From a checkpoint of a small multi-label audio tagger.
Model: 6.98M parameters, arch conformer, norm rmsnorm, layers 8, width 192.
Training: muon at rate 0.0073, 7700 steps, batches of 64.
Rows from block 3, named by matrix and row number. Each number is 128 + 32 x the weight over its row's rms, rounded and kept within 0 to 255. All counts start at 0. Numbers have three digits each. After the name is the row's rms in percent of the matrix's.
# pw1: conv module expand (GLU, value and gate stacked) (model.blocks.3.conv.pw1.weight, 384x192), inputs 0-95
pw1.186 103:137141074128126129116165168122160123059163114106174122125141224134178131122123082101158128183141103076141079103144103099132067123142123130111057162121174126133095080126108128143175142120108122136124119115086098161067081113111137140176130142128128129126120189127159090103135128140105158127
pw1.187 117:129109080087134216107129110000137154164120127130116146112132145130075146133131135092129125131126128158126010121144074123123096145127119125151156131151139080136195127133125097116156126116131131162133158146127110122108132104145080108081095169128129118131154142150140134138052131083149129126
pw1.188 103:129123137140123045137140144116119130127132000135115127137147095154148144109107147139120127136127121108192123176114129121165075123142098171095118100139144132129125130131137125141099106194124097145122129146159117129131112124105126197152129127136136098195089134120069153111109108025151152122
pw1.189 084:110094124120123180126221071140129183136069208097123125117172125141149174150127150000146143131138128078108125137159119110122061122171135206132152002134121109129142172129124124111131128192124132123125142127132069120200125206075178132131121105129105129111105188069079141132082124162128124140
pw1.190 090:157126149137133108127154176119137131102113151112066070074127158166053125118127188125064122144114179135125120109189114135159125137189128169155136197117158144127128126134127129109112143093209108140132098130117129088088125079114086127118131137128124163165126128143174131119141131118093127128
pw1.191 096:108111106134170122143145075122132109092211124142109174127149107124211107070126125129157112129109112124125113138121129107127140167129127104137128130179178088100117132099173124106126012123145147120155073126000169149119123120118162078147127126130095164053227140123087129055122126135125132121
pw1.192 106:147078141180140093098157118084123126137128077122135124157103116185149110203124086255125126143120163164131146136147128114075158255052142107190102129144101108150083117086123185127165155096160159119170135139132104130112118117132084098118132131127129096120150129129129168122112122117131135138
pw1.193 086:153115216200131116126164067125092129104082126123145130119053143146074124117175166123121113159154120100165133120150135132112056171075182107131119117126097137132081129125115084217119127128134119131154127128151120110047138102100146164093129130129114117136132110156156095133083136127162134164
pw1.194 102:130165135176165123188050101089104139029087147098092069126132114090139126157115096122205115130129129105109131067132127087119122148158117106115109123126118149167042124183140131091091148095123090138052200169127139111146122104106178135127136229148154099130122216110161161133105217118052130178
pw1.195 109:045106122139130132104130064152126136114135064136186124105129130129125137102103131122157133124105130109131131123026145136126111108105128128151137161228135115125125132136180077041114140132163156110124078131126088128123088074134072155129139112133123189150174130091162155128124123084131134144
pw1.196 119:124153164133128114160176127133106122062109127083134125111143158133054113164078131159126129201098072122127136151097109185103126193142127189131128114163146130127164160207146103125144102135133105070053123135124125142119090108210053070148141149138045153074152121127130132091124119118119163054
pw1.197 114:126115116176103125153080133128121136131132130159105047012097128052137170132133153176131127129122136112127135185095148132100117126197108141123125128132105169136144156132129120036123163081117129110113120061149129126187037125120088112113135111183139141124129153131188123083255118112071109094
pw1.198 091:137130094189148084130112126128082114137163131125114039122131133119083138133124172253129102132141184143170130111136133102137169116115136129112153096126098124128169122145196121119112160117128152128155128084135077105217159119120104118130154151150117127137136131159127126086122092109123143112
pw1.199 097:122085156123124087134095076129151093091116107112075208117201129097136160118080248115113148111128134138135130124127119153108125124145168130162104167093127139163130104143157098161105169129152140142065201117116111093151119102128131102098125128121133129100069083126127108145125099178071172105
pw1.200 107:132111118136157114093123088145133128127072117128110109074147228208127186096135131145153123129144148130127124095095141139121125048135150171099123159135137136155116183138091126142098118132114077164146048123177122141085100112128106189118152111131135133159144095082102125100097160098157137129
pw1.201 135:127167108180127097124169136083137106118059127069157110128093126117178096135103140125128125122000131123127134117114099131055137110183207127036097139180129121126131122086116123112123132109132107138075106127109122122118125130080138109160116131121058139114123098089122122140122086173118120142
pw1.202 087:122082136134166134124151188159150128063122130091146067124179117132126130127129140070203133147123157122144112131144112131037121098131127140204130127126210135129129148129125128143134113114122168128246111121148071128127124119191144116145130127128084117169112131125122053111177113139130199062
pw1.203 104:128170210121081141125102119125156192117097134142134090107153155137117224138116084136130128130108119147120196082007129134072134108117133157176141124100124187143128094053131162138044097108103108106239114096043103132108122176118125148073123130118166142128157104104115131129130196148115185136
pw1.204 101:117089039080123149118072100132129144131134124154126072131138121135134135224130135121148129190135125130119125117132157148146136165129132101092129150104126062146139174071168105126121129116117078131129126118185128191139055188131156147121119102128151048096129127082086237035125123177066121131
pw1.205 101:110122202179151122159145117176050127072060123126181130124151162084109124086089126112182135127128143106110129122108143119135039120121158126125102127194097153088129194144091140112064130155202109121099123116123120129112166118151132121130130172136126136135151125164174140121128114098140150105
pw1.206 103:129128124099102132128132077176128129182130129121123126145145132129126142123060068114101128117168108081130131173122193157134138198144136134155107112095132135105140128139124168117126154118125171136140187116050127038144148133098018142081171141125149096132132128150137134174026106143135111155
pw1.207 102:124123093129130128153167123135108119126105150125181101129127102072124129099009123085126132124113130135134121121140000168057119125119143129043176102241116125141129116129138121141151118083119147183150125114110169081109152138153168173083226165127162097115123130111138145115137189124141131134
pw1.208 143:125121103126119086226224122133117128123012115127146125170155128133136129130204164129131126137120128146126127158134156109129128112072127182128152124144161150134092121131128179095162141171029159184135122125124114144128122122115112136135066098141125149100163129167130121106166125157105115142
pw1.209 096:117130175133166102122122102163131217119044128126115218145117147128131079140040108138120137092115174122111128123126143109131122122115100201150131130136119126062190128103134138128152057152128116131128083137121079053125133175125179073124129131137130132128133113042174128109113064114129159185
pw1.210 093:134160150211152108106143128130126141104140238134118134123116184129165115051092148104047106107131156102116128131168022186135095128107128128099129139131090147130130125128114147133127126120135121093119119092117096139202147101145147152129132128163144181188158129119086138128121125141097162136
pw1.211 091:115123126143131176174140139129129127255147126192131145134116088214074130101115131226122099120167118255130135165134140138093111125128121133114130129123135128137114157179179121157132201089124115094125132115104116118129152085120127149141119113125121175127117131122075107112188157157137112118
pw1.212 107:116113084203128159116137157141117131103147131131156119160138172128175116124148123130103134085139133149148101255125177101103120140189022135131116124189148180096127113128129157127119103166145122150224136153171122142173073141073165145123140133147096070142108101184101091123107131130071074153
pw1.213 111:126097135164140125162129142125063132054119129119172127080127129141118137111078129125186132168110126130136119123141137169128134136133119127102108095155223255126029134121081120129119129157103120130136082131140080065108130130098115158143120124132154188124119166114150130103145190095179143130
pw1.214 092:161146140089122089144127086184111103132126120146131110119193145130106169115175130121131159165183102126128121160146206108154125097148129110127131147166129091112204131111194111139113111144124108107032094151110100143132026120171081113132122069133126190141120078051131121125134126137130093125
pw1.215 116:173098042133114134129114077140074126195120091137122118132127126127078143130130143129139181116131083130128166145123139165098152130121149137134140126123118137125176200133239112095123121128146133126129086145102124168133097155237113098131130136115116092120141127086130129099130126124116126126
pw1.216 094:144123111177125090133129137173118133109124153139189114106251093184140122118129118137164134133107165087142106064134123105121121131126106128089163081133104125139125151158125126134132133147177134136139108154125048071119141170124126130101174201102112171110121139171106147195157156139099178131
pw1.217 125:178184132139131126164162106086128128166130139092132154159178059136106127124092128172139126119158125132140131110132128094128154103165137151159081171111094100091069130124094105248116125119123120117013192134099135094101124155165173198128126131127000108114125119136155145121139115122121119190
pw1.218 110:138108104105117079038127110108130126160157126129195134138114149120112122107135103110118135215104127153133134147155118154122119189134105135128126129127115096103142104126162100129201120130122139142115114092194049158110113161135127144119135058144131116128138140161125160135132206126116128133
pw1.219 100:117133112108110175145135204081155152107130149114125130121126013135156102145049109096117139130124091197134195100160140133086162122131122113129118143128131188143135095129123146159142143169163147126122108134139151049106103115120129073124113155130171146100042067130139125138128160175206117159
pw1.220 103:089157126153141104165150134146129161127151121088111130105127129221118120093157129126147131109178128118135134123155139044126151126128086031137097124123165115128163124127150146133133163122148255181084110137147157169198120152104121123090172121114110121132137128197149122088086083119143128127
pw1.221 075:107075111187165124128114130133140084152103132205126149204163110111127126050131046157128128116124115093132087121161156045146153132159105135124133106133100118166089126134081143109141130120146132128071134089105103127145096123127153160127101132208141162138158148081096207106136109132119087122
pw1.222 120:148168138099149145125143119139040134115126066122132198125138104130134123102151125203120117112101128130127111148113135195080161124157125080187097116123128104130063120127159201122127142078131148135071144161175135096144147121159210136128104128134098114046199124160136132088092136128119121132
pw1.223 097:112154091144109213102164060136155143125103076198132129138091085136121140128029111131128124137100134134123191140124138140083145119106216136099120151183135133137129098129155103127127126136127187141096089123124112099084057115136122081172127109121112150101103112134156124170137138108101150120
pw1.224 085:136139010141111208156128173133127131160131151136138120150131143149074101129128124117147105138125191130142100140125165146129104136126111131090130146232135195111126151143093080107127058125134219137138139111110156159144148012107109080132109137173129125129154122129150173126152139124118126076
pw1.225 120:135084175128176096132209106130170131185130135120115150118114155132128154180118225126118138168113133106141143128113113137185148181140148144173130122097143105132137141129182106054120180122112125120134142117137161126123140130186101045136179102112094159158196130118139043168172086109109078126
pw1.226 113:099144126092055101111159102130077147129125163096101118151113185175061034124152130132122131129148129133155192116122115142111141135118140111084149097139215139154134158144109119160097123145012114100122182150186093029123145132146137124137134114122080170112170120075137108117122159114132221215
pw1.227 119:118139133122173150167139162212041126139157085145065034142133084189067130142149152171147129101064111127124132131107134125140124130100116128131150142085134089111131103139129121082121183146166136104098155017168109140121130127168086133129155116131140155126096129050128128106198127113147119126
pw1.228 099:128123167125128125128171147080108130122139127135112208000129158130120112097161130234123129184137133127124111125118129118109117113127092135109128138114125133153134118109134103137193130126101010130116102107117129176131118182123093113146124122129024105128163127125130129128124122044148138069
pw1.229 113:123127111128177127131128126138177140221109127137151074130130077227131160116094109143119135129125085127139077171179122075094089151110142164152121182146081153123197208135204127126095167098115078108133091056124122120130142104133126135096136138139125146099167107168111126138128137076125068132
pw1.230 098:105077133077121135129123172131124066157110125143152153121131071156132139124130100113115145122129102136108138129128105112148126135134121105082141106119127131110149197183158080114083131146092131144093114145108112177164133119121110094126168132126153090046070129130112097102138090120138047131
pw1.231 114:092144176108104133128119153109162033113127123130137072113128183118105127115113134103126126114156099115128252112095085121119142114124112126120093116124123130181132123077126139130106127127148135125134121096209126111107136079193104152106104127165099087112146152000022140097134127123212147118
pw1.232 095:123129113191111142195110116121097145157115128124093134171195128140138175116107141127088141152119138129127136099143175098122179192189140159125143139126132205115134166123181124131129134111147159165148146130135081095106122130128122122106100128116134154207137129148133132169156127131139177126
pw1.233 101:127120148105117106127124131154107129102117128126137018137040177119169130127171134200154131103118132138105107153129144126123126057225079159127176142176202175124132095139132128107124172181081129126186129130075077122130134193136124154073128089130117050130122145157140135052128129162150088112
pw1.234 089:017138125109111130184106124117123095058114190127108134156132093199126152125136170103096125141099127131130155102100126101128134136072086149136129128155123091141076160142157130124125130105139152134134182110102133089211126137125105131127127140089057132123096137101037163126150122138137124119
pw1.235 087:145189031137087102139146163075131110120143122092168148112136110133130156109084113125098179184140108147128127182156144091099126126131135126134163103092040182107134169126121156147077129142162025126116118067147114120124124141102113105147122090123138222159075149115137118060116174187121066130
pw1.236 111:127143086157136126091007127104124126136127134142133130118121050095141217155143140129129126233200121126128184133129121126059126148162124153126126131161125115104123167095114128126119112130139131149178118124110138128200131118234120129127135153125127130086188147129209110156112116125110067127
pw1.237 092:121117120145126084129141154118128107113126139064102148098127137120101153128101114168167128128132236152123122176115171101158136143124127148140134095142117122120138110099128149165113113133125128108132139112203171175169124132122097153131109168081125129176185036113119189129138038089056140131
pw1.238 104:143129057154133098102170108120151168165118145189070024164129068128131102125000106125098103123116139135136086142106095147155128173149148116140047101133117095104122133155112175084141114129138126146093131084116167129128131112126133133124124101071021159128103126027101130129102128138135112136
pw1.239 114:127138116086139088126127144137119122154146162126159100118143196130228138145160118147123133108088131185123165033120165152127139130107178198159070127117134178123127156201150088143132133122126121109128119128188125148123150160087205132123142145198211124126111097116121144085157121140116127157
pw1.240 101:164134209091220175151116129129164114114126125122131110148129130080167129109128126148118095169127141101103100129136048093219168126144110151146125121176117135196133120060159115139124114119159115110121076062127104154123116153080127085122130109142127138143125125129085118125112087122045081119
pw1.241 084:150078126129156113066126114166118170133162133123180130197124112141228105015141159129183127188110122168126170135141144129115107222126104117193092127127087129087138120198128179130099103123125127107121120126098130194128159083086138097136136128130123171097129116148122091128135125149146108127
pw1.242 095:142074124228163126122169086172137135164130130162114141168156125142169179159122130106108125125149087127129133149124144176162129123094148152120138132137095129123125121141133102116042062134124130098173128134128105136132140110201123196113142148131123139113137076123173118098114160140207117131
pw1.243 099:105147162141128167129172150114140133080132143119135126065194106171139194132133133110191162115155132118142127132227110098191213152124143127137111141117154145153113124148105139180121082127150127091130065119132055085127165127118087121122125128131128127118131127128125127128141130169128145206
pw1.244 090:110129137097155026130127213129211121119112139132114061130100105129135118124093148174143127140130127067142137126090171162143169116139110129109171122131136128130123140086117092067137135126117122145124132155155123137209111136074128158134107137181091142135126124164129146087135130159107100143
pw1.245 114:098129120149139141121183117198137119156112130118082093094142116162119179118194176222117078139186148142143091128155087128168199063218120121141133127130098148121126184112128137127112129139153091162093129116132125158122129191063105123134155102085123105143138090135155139128076095122112110126
pw1.246 089:139143136158103123147165138098084129155132164144131144185121094107127113146105142093118127151063149144128137155198132136128122106140060150095075169172127147127135135114108127110126160139127188129096100056137088134066078132163115147129146118097075148174118171143133112137080140130128111133
pw1.247 106:031123123100107116129127128119124129129122126187135116128239130062176164127128072117155126108157122126135154126096117148124126114091134119130128124125173134176178088125115135130138085162133122122180128086108047103122122126135135054093104108157122151129119133228162129079090207100120122163
pw1.248 094:128144121031130114126129168122088127096106079155121144147138113127114108138127132089137125143137131036118151129095070127144138131083245126137103093163119129130132129114092142147115171146147123099128072116104102111103075122131146104092036145144133110041114176159175138131058111155159142190
pw1.249 090:179101122145132104143139117134139106144128093139080140113111064128134100123143135122066115119125164143125139132118123120140102130131097121124148133126133131083124070029175148101075151126129146129136126135110089145090111124135129124144115147072129126221173147153129116136140197139161142129
pw1.250 104:178179093190127134158052117076099151151120167145127104108108103128133119137129114127126136137137077130126203109161120134111116254124109097116118129126139103154182146089125157088107135108106064116128139052098123117134106132124130089113118139135126191087122091142114117112158110126069038119
pw1.251 092:143125128134164133141136115128127071110119135111160207115133222120129127170060129180123125126147083129115129212103125168067216106093129147115115181131125146125138160179162135140109122147150137080132157160148128157211129196103128131171110160171147080113128130123106125173156090134161080133
pw1.252 112:137132116114119130070125143095128151083125137072133075117102096198051107134119151115137122120067129105120081108142153121129111091099117158124107143113121157106136079166132120097114122121074111078123122067111167132121175098131166054159094131101180122062100128128146133157129119108092119128
pw1.253 121:176116136128177119123091136076118175159186129107122243089116137157153125115188114140193133124122122123116126123126125134088125121094098118126123116072129148129126141105059126143098131133145080131120128125119128114139122172125049102255129058118156095101121122158122138109121131096091130147
pw1.254 107:109169144133136119110062194139126148097114130028126118097146099096093114142166109131121173155059137128131167093134125131127088122148000111129132173126141154175172118130128142161120108100126110121118109136133138138139145178111084130120150133121175128115104142108188132129120121165165127139
pw1.255 102:133129121123128129132109150247133159125127147141110089096134164149140108152093129132110127124157155139127107149117191212176126127078122134153147147000162163126064177125124145125101128129106081147118120072161140145129122110116125124123134103112115123175133127118124132135156137140205149193
pw1.256 092:142131127218123124165093155116118107115101090108157144119102132121141120128106087059151101151103153128131081160074182110156126108091089072080089145146120174124141116121125124142148121164175139134115149125123132140137145121093130140031153128131129102129086086126131095151134104094087123132
pw1.257 118:136126166112155115125110082124128128172140148127149124142116148127143156111118147157122124116113153193074150101133234214118088099138055125069096087136131090071100131141118135131199096128089081153136133134140181124103124054134040229134124116129128124139148124117157132155142068098096108111
pw1.258 084:131127148107123161130145169093121162180116112182149110112139165128100132128112139169127124192137098110129127130141110143134114148075224107132135210066162141134131127125125140126196215173173161133126116027122096102122152114126087127114152110160134135151025120175135115175126123120127133129
pw1.259 078:022127123132118121130123126128123117112128155126086133138139135157116137100131195177119139178124168144121127137090029121131094120128112123128170148099119130163119130163129149125065150126126159149130147195086133111140131124136131194130088130145125131156133129140151155128133120126124127144
pw1.260 113:127113133121118112169082194117227130125125140082151130114123130085161125071108126131102106120120164129120124120110124123119135079149102115133134140128132131065096094034126146153255131127111132184092126127127127111127133065129145113143131089143155119129208122114145120160117123123138144156
pw1.261 106:130135212153098160104101138124065127136151119164141062110109177102129119129121126119146113137121125185120137109110140128131121122119073109078123138107123127126086122215222089139121193117159072177094138117225146066150172118112153104128116121130086083088122124150143128125123110158135136093
pw1.262 139:124255128130127138141150131149145117127125158122137134096127190139149115126070165113141103112171127082130139079130092151109124129105044186112134121102133100190104134103141131137126117127181146129129142016162109115144079015111142043128125082129124133139092133087161108076139133086086158127
pw1.263 098:165148162107133125095204132137127141112140119138125208134107115141127138073083115070139057138128112137133130208170138243146127133103130121131129109130124141123143057088149126139125190064163116130094077127191049127129127170114130127171105123124111150128121184092132116129135130110195138074
pw1.264 109:095156128132123139042188112107155116141121130126126150130145124119107132189127135113147123139155126138157150095180059118130121125129101112123122123134120154131127041114009092158117132136128066126125132148132129124127122086138128106086130138153128115129118124149120179162151094124000081128
pw1.265 109:126141132205102126123000115168131157161142169081150114214132159141130130113095144140138131130125069133180104170115138138119112102109131129100120075185149115143142130155113087144146096185130120086135138161125125157176154145139078135129106132117157128124136130050133100115127099083096127147
pw1.266 117:081177099135133111128111106101135141118063128109080037096121125104128134145124132125124131126250132138089131165113134127130124078161173103063062183140120131136128131139098128189125135141181122098138125127143130108131126000133154050149135128127103175133129096115144115156076110118144155155
pw1.267 090:128131113126158129184099115136133208093120157115137181123129140173134129118134069125128115166131134135195137098108130139091198116121134150109110093088111140130133159148110147131207150087165122118037147123133121174119164127144124147119151102096131136096143151145129128127169153139133129130
pw1.268 092:174118147124156152116128123091129255128087129132125120117129134091126130111129156189029129059105127121129136131118117057121125129122166121091104163143121156113122124154154122179146161128145125176111107128125231127130120096133081134114139072127179158151137151148129108136114114129145154038
pw1.269 101:106141137135132127127148144187140150143135106126119100077156125076083091092148136148130120183136154146127125198124128132102169139144101143132129224162036115121163124169134160095130161126177079172177093129148111140105127127132109198074133128109128128115138121143132105071112131135078101153
pw1.270 110:164145181132144128155139101125133149154127083127129127130142112179194154107140154119140117140156105065126122163130130126146130130070129086161120110135127123128142118088074130119153130109127110140104137117047148143144100108084135087153132141113144106149129099122181097141132127116126061113
pw1.271 104:124144000183124093169119145122159161108109145126108102033161094114185109099127077214111106122204149113121034099104126117101128140101133123118133140101071123091134128082129056203060149092151140126135107137130180098138128121139153108231115130119146127106153119169121075133091087127083108076
pw1.272 100:124118130120130100132170125135141121130044146125122131130163143120075132076160154134149126163126125038116085098154123133101132140095150128134090143193148166084140124128150130160161083121128119153121190084062215113102144131111142191141105129235188166110094127126082132137136116161127133110
pw1.273 086:131101127176131137135139108135138094113139154126105122200130124128112118127119125133113086098101133120110132124130159144090073123151144149179070108114131152168094136128089180092138159124117130125126138125132134089154116103068097091160124144135138059139119111127154133081137105128129180153
pw1.274 083:150158109137127119132124145143186085130101133079131128133151144050137132078174153127125118091105095117131126100128101126140142139193118135111125114189140107129095156120106118138129195049136130047140098105137162114152119068109132139095112152158125113145140123141170131131125126124129107143
pw1.275 171:132079115130137160108091077123043109131131194122129127045171133134147128090128127206128129130134131126128049115128032167122126126084088114119128115131050127083137139137125103047128129167129073128138173112180129129128143076130134127062150195129121122136127128110120128201126150146111127078
pw1.276 102:130161114168129192141130136111132121137067176119239127107091119120126123120142153125130134116064155074129227108139142180167133118112124098104162123130167130129147096143169136127121146141141175121100101113192184120133174179083137176126123136133165104187114130121167159121148126194112141128
pw1.277 080:134137135089137071119141072147110144091149187067127137164151118126099069059129125178135127099129158161036128057175136138114124116151137159137157132128118119131126128138129149132135129112119123120111132108135132130147053133133094069121104115106092122122183177130104124130106126116173145164
pw1.278 084:125161142143125150130121162093130134121128141162128129147128231094189144154136168123140130148103110112131131131143106100134132127190127134137112137117152130157118087107146113116120135098099119137120122049141051087104129160166141194124119116131093092074108142171104184122130127125100132054
pw1.279 096:126144131152112137131066147122116119172122126163152109137119086172108183124245149143152122098122118123127127122108130115173052128128095121163158101129183101069203021067148122168106109114138102145106137109101133103136142153088123129129103126097124255122131130134133128080141154113067126119
pw1.280 106:167126200161122127183106092127082130230058086130087084102130132104075140154141174158121159128109075130120144135093132127133114135135123152124141131080153131134193119156141133141140255127148145119132102159118176127118124176140082138044120117083154102129149109136135126104140142108142141067
pw1.281 112:096088113146110119132135146140087131182078149190127154189135134161163129126125094173146128119218171142111140193139077103052133255098116128183067126162142113132096119155119141106088120158136120124175130137113138157064109124119137097133222146127130139072129129131087049134088151124128111130
pw1.282 110:129130096172126141134072125122120127154128144104102175152160132163108137134078130126154149116114089124114118116121127123052133134111111100097155157128103125111112137084135128255195128130137166132120109113130144138140126134136133108064171137147114139123142132115142128106122127108104127111
pw1.283 106:148128065146123157113077125126130128145142117055111134158100112132086131116185120133127124227165129120123149169122148127180163216113117132127134140100122093152115147154145163149138135113126127138116156150136139155143069112057074124090107109168080069128131146110143090122125166105122128138
pw1.284 099:129131119126098035076083116097096126128137138070144132210229126155133136110154135117127113098105130180132131122131110124125074140125159163105138067179133146145147125086171142143123066098151130139137128149118114117127098099146138060122149122131097120142174122138123134127040088112084102126
pw1.285 036:128064166119130136103127129115182124132135140077158178129126131124130130076127128117129119128126153127139149129129204115129122129134128215146172159137135112173132137129127116136131214145141102126127128096127129052089133129175183149112126122132111133130125144082134124036109090154094120124
pw1.286 112:131142117137117119077125116134146148158151132139118127153036118142133198132121168211140138132097158112134144129120100108130135121136146186100148155136125142134166154147126120086146122131100113129170130123118110080141129130129084178105133136143071128103181128118094085135120132072112129122
pw1.287 097:126125126134120108129124091092139135147190134103135120134142144139137130091128228174179108098060117127129182083138132102128138048093132127140122139113074120118136162102112176206129170129105132146115162110121127086144162124128139163127140144123200138129140137163162087157119085125145140069
pw1.288 105:156144116124128125120094135132149136126109138133128152112126102121073145116129130128141155089149121090125129101121131182213150119131092146036119173130135122103134116129148104149115134156161129218103126099114127155160137193113128148136097130124205118115132127149108127137114082126120095129
pw1.289 083:122068134129121084136119133089106112101132093135129175118130160123127147102113045127136197234141081120120068124140129050116109090171130111163083130129082159129147113124131142061164181140203119136128069141087135134136127163168127103137131132135166065126107118106124141125126179147111121136
pw1.290 111:093173168211200141118150121136140061120182130134145097119127075121130125187196085132129130118114140093127136125158203126150140100083130099132119102142141129195122173128128143106119145109142132136237137148190126154136093106115098126149137160132141111124128137085128153089090129115171227190
pw1.291 116:122131055161129124141160099081100094204114191133152129135131124195101147174119151128138122160022123123126118101119104138117127117096087151088125194151151138038159112124102066098093188128149132133089071091145130127119065140145039130136141126113105158132087122083136131168090143110129089132
pw1.292 073:118132116128118048111103107119143061106147137143198127113135138119147151124122132198140130130103125174107140155110107133155133138092131066134131106127075120125115137129130094135093140124146139133128127130111014111144150129124125130107131091119115112126125144084125140103074136096123119124
pw1.293 119:095175137166118126135140115170137120108122130161126145109132016144134130090083121147136124150130107128131110136133105128119128140100138125099071064082133118044092113155129105142129121108127144142174131113083160144127132154115072122123156106198106150109102107138130082172092164043126185124
pw1.294 117:156135123138129100173000138113212111175127136118141086109143125131139113125166148143111127127090125119102187120116154146132098096118122127072130133143044138071142102130077140163040123106119135128136115147084120131128129088171148200133127108117132124073130103123104120179120161064081133200
pw1.295 111:138098134143153123127160126112108178115083165123116132104162071174138166195129135152131132181126126122128127131121099199107142179122125186192129095146131167120129141255144147126113127073176068125137097104122126097124128115106124127110126116120134128156134129142048100131130142128170166075
pw1.296 085:145126135135195105131126126132138102169077133143211138179056099117113210133131130129116136120123115128126096095153124135085138115157093147113220139090152132126131133178164119135141134130098130109123117173118156116120216130104152147141087152092014126127139127118156093066138159128120194144
pw1.297 105:132133196166159127164180147197123128139131135130119119100138231184118152164105124120121097153149115126102144223096006031126056138159121127092108133127142131135109121139125172153183125136131128113107121108127122136123084116165134123135148128110103184138129145130146131073126106167121118113
pw1.298 100:131136079191170149147127112070147191123071123155132127086108101179130103137115093159118084135172082114142150139157115131061137180126166000126161109142064126118176092096153122137056123032086039133124080134000129110108146105113156130106156124128113101122131123133160106143108116081105106116
pw1.299 106:204129116144133059157132100143165109121010110121133127127133129100135126099130095172127101109114102139117144131208133216130105118120124127123216140198101137126129103133100129124129128130207058155146128133121077177125131197166071169090193130170125156087113105136115201131138130090101099126
pw1.300 106:207115129147153135124116117126129148076092128128126177156131134132223116136105134087092125125040120134121162129126131168239157200122128134127146126174137138111142115123165136128145149130160112138171098112142129114119177128151074112120127125117175117087153126128129097074127130111131138130
pw1.301 106:131169158133131139121185105152131199125144130154087130093122161152122121129145115123102152110161110183126114136140132134172158120129156124128097163165069048116141121202050120114141122125088115101120131158091084136158109130162119210124062128159113065202148071125221112134150106133122096147
pw1.302 108:129162131138091131087124128118076114112154092126129031124146158186127135098131182142127120159255156127134132136094130063126132122141101114121102127120128134127184077133115129090132128048126123117097200147128098117128080130134116123163131126128115102126085162107132131137145101131042130126
pw1.303 110:127132158137128086094249129126089147094159121227127161066156130124113095129128139214111128145122126187124125127144122143155126094144131130119086123126137127120168127080136122124220128139119142123152130062164069124169163077118130125126123129109151134108129110174103110091136068127137126150
pw1.304 085:164100133087123127164118139134135130118080121216128084227139175144124174106128147092111127133132097134128167152132114129215159129135123129125255116127096143131111127120146126129132111138122243121147125109036120129115139133130104100130128115109191135127070186146145114127188229122118099138
pw1.305 092:127127111135114146129148127133129069081110158117133131147129114094107128091101105138125131176120141123129171131132122137130099204173113129139208161145229140114139164130131130138164165127144192115129128128097124138069119129082104127000181149082132134153096121129153156151125162077149114110
pw1.306 097:177185106128144123125103125152078126141108104129117131160136116125112080129135129132143109201108140132153128110101098157123144091115131075173172124145085123123115123128145121123130126182148124100129119084128124124061123128125139135126153128121128053071122128159129147096150111140147128135
pw1.307 105:112134227090165188127145115121129116111123140136156095127146209103127095131109101108126137255112085081127138151111093161172107186120103216161130105141129136111154175159128120127093121125164077092123115119083085051116118127123130116119146123196074136128081127143134128126146133161131179122
pw1.308 090:123149110139094107136163114162133174124126110153141131130191191113123135174132088128128106137153146060091110131234190056100140178111126129153161127124133130147086119238109100128131150065127096134132129077162171121118140115100114154153133155130134171119161166129144133148061127155146130119
pw1.309 096:115115095139122030118160107129125119131132129092225167166145108129187170132124129126212118092075123159128118126192136142124102133148126093128154120181159160176164127171143133139194111126128125165138098074133121121091111140116105138140154129103069154097215126019119125144126112103081095175
pw1.310 109:124115090124076126127136121134133121043029113065152085145111124104126126114124129207102131145120128130131133106143146082115105165147107114162127048255166107127134138125104097044142121088135138123127120125119115196108126192110232114145146127086105104131190204083083128106118131132100084185
pw1.311 104:146130147128105115170117129182124154124077137255113127127141153191137128084057052168121137131119075142134173133150120118067109058125121112059117165149143129130116130180184132132107180130065152127137173125182136133131114088111103235091139117112120120100195128120141098177130182127152105131
pw1.312 095:126126148094148172131141128129095128000126115121107124075148118112079129128179090127103151152126131110199186109061153127104128109117144190128120100121089155136147146125142152221159134126138113054149165112130185112188175180119042127126097129151118122141152131125131117104124106174165163049
pw1.313 138:139197115128109132133134114064139129159017124128134089111137144092066100124098151181111125136100117110114146140140140128127081169128102118142124140143065127127092127088134120020129085132136104145115144128116129100066099049124144052105147173127114087129183136091108119123125129123166128104
pw1.314 155:088178154118145136044109132243179121079131150101103133171122132137138121124130103188128135175132108129127146105140186091122133103141141134122089126098169126032130138120125127164180159129169128073095098135142134127170133153124145155113128109126124202140095128132130144127125109132086136096
pw1.315 098:081135190134122123120110133126134114090103109137207084124100119133150149127133097127129129129175141132134103144153131108077168124115120130141135122111153151121132174127109130129132125217122122114074148154125104140083156130171124127128121143181161135115119082128124105133047161166115091142
pw1.316 105:124136148147127148123083134062089117125121167127130106127128183153137078061130071170132089126090159124131143103160116097130134155190114103126142160084142217134128108112104118124133123146104130121126051130116135127119108125098177124076122127147127135140124122123185130133125100194132133122
pw1.317 092:123104126126121126126125127135103191127127141124069077143152123126132134137073084129108177207132223157129106062195141174116122108147139130149122112135067135181147211131168147158137129151063134153130111138154125154122138116177136127146127136127217130064135130126185139128128119132120078145
pw1.318 092:140129117178128103110105077135099102099150130196155153103141132128194104218060134085156114120084108129125165183127130128118062123125131128070102128204147109136129194168077121126164126124125132142164144152135151115134122103114187114121121120126126077115121117155136122127067129164123148097
pw1.319 111:154113086106165143139154149113148117131178148127192140109127168123137127122110055198206126129130130125128141135126125106121121202087114106159101094203117109101127136112149141162136131120131048138117126132125149125099141091247126069136133207125196120126133120191174164116135158115124117171
pw1.320 091:125129132137143130128103140143152152124055142128090159154133150107169113249142135081147111056113138107133145137132071139213084116115129129118121070065137125123087139127112092131134129098149132115117134116131126092118134176121151132117224146130145155074119119140138113123143191108093087159
pw1.321 101:088130191126097128113138197112137119184129097178193146147123136096138143136175190119192121073124136060128124128099146115154156162128134128163050139121072122129135117137233126035187161157132124197127114105130109110149119044129096098131166139130167236109150164139101094125157136167138091154
pw1.322 088:127130113131210127255183091114136117125132046116126120132127148126124190193134121142060131174126132126106143147092131049132142149191128109140179146134139146152116122128124121164133107123151138158120125145116159140173119127154121070116114120087127160118146120132151146114070125117134173129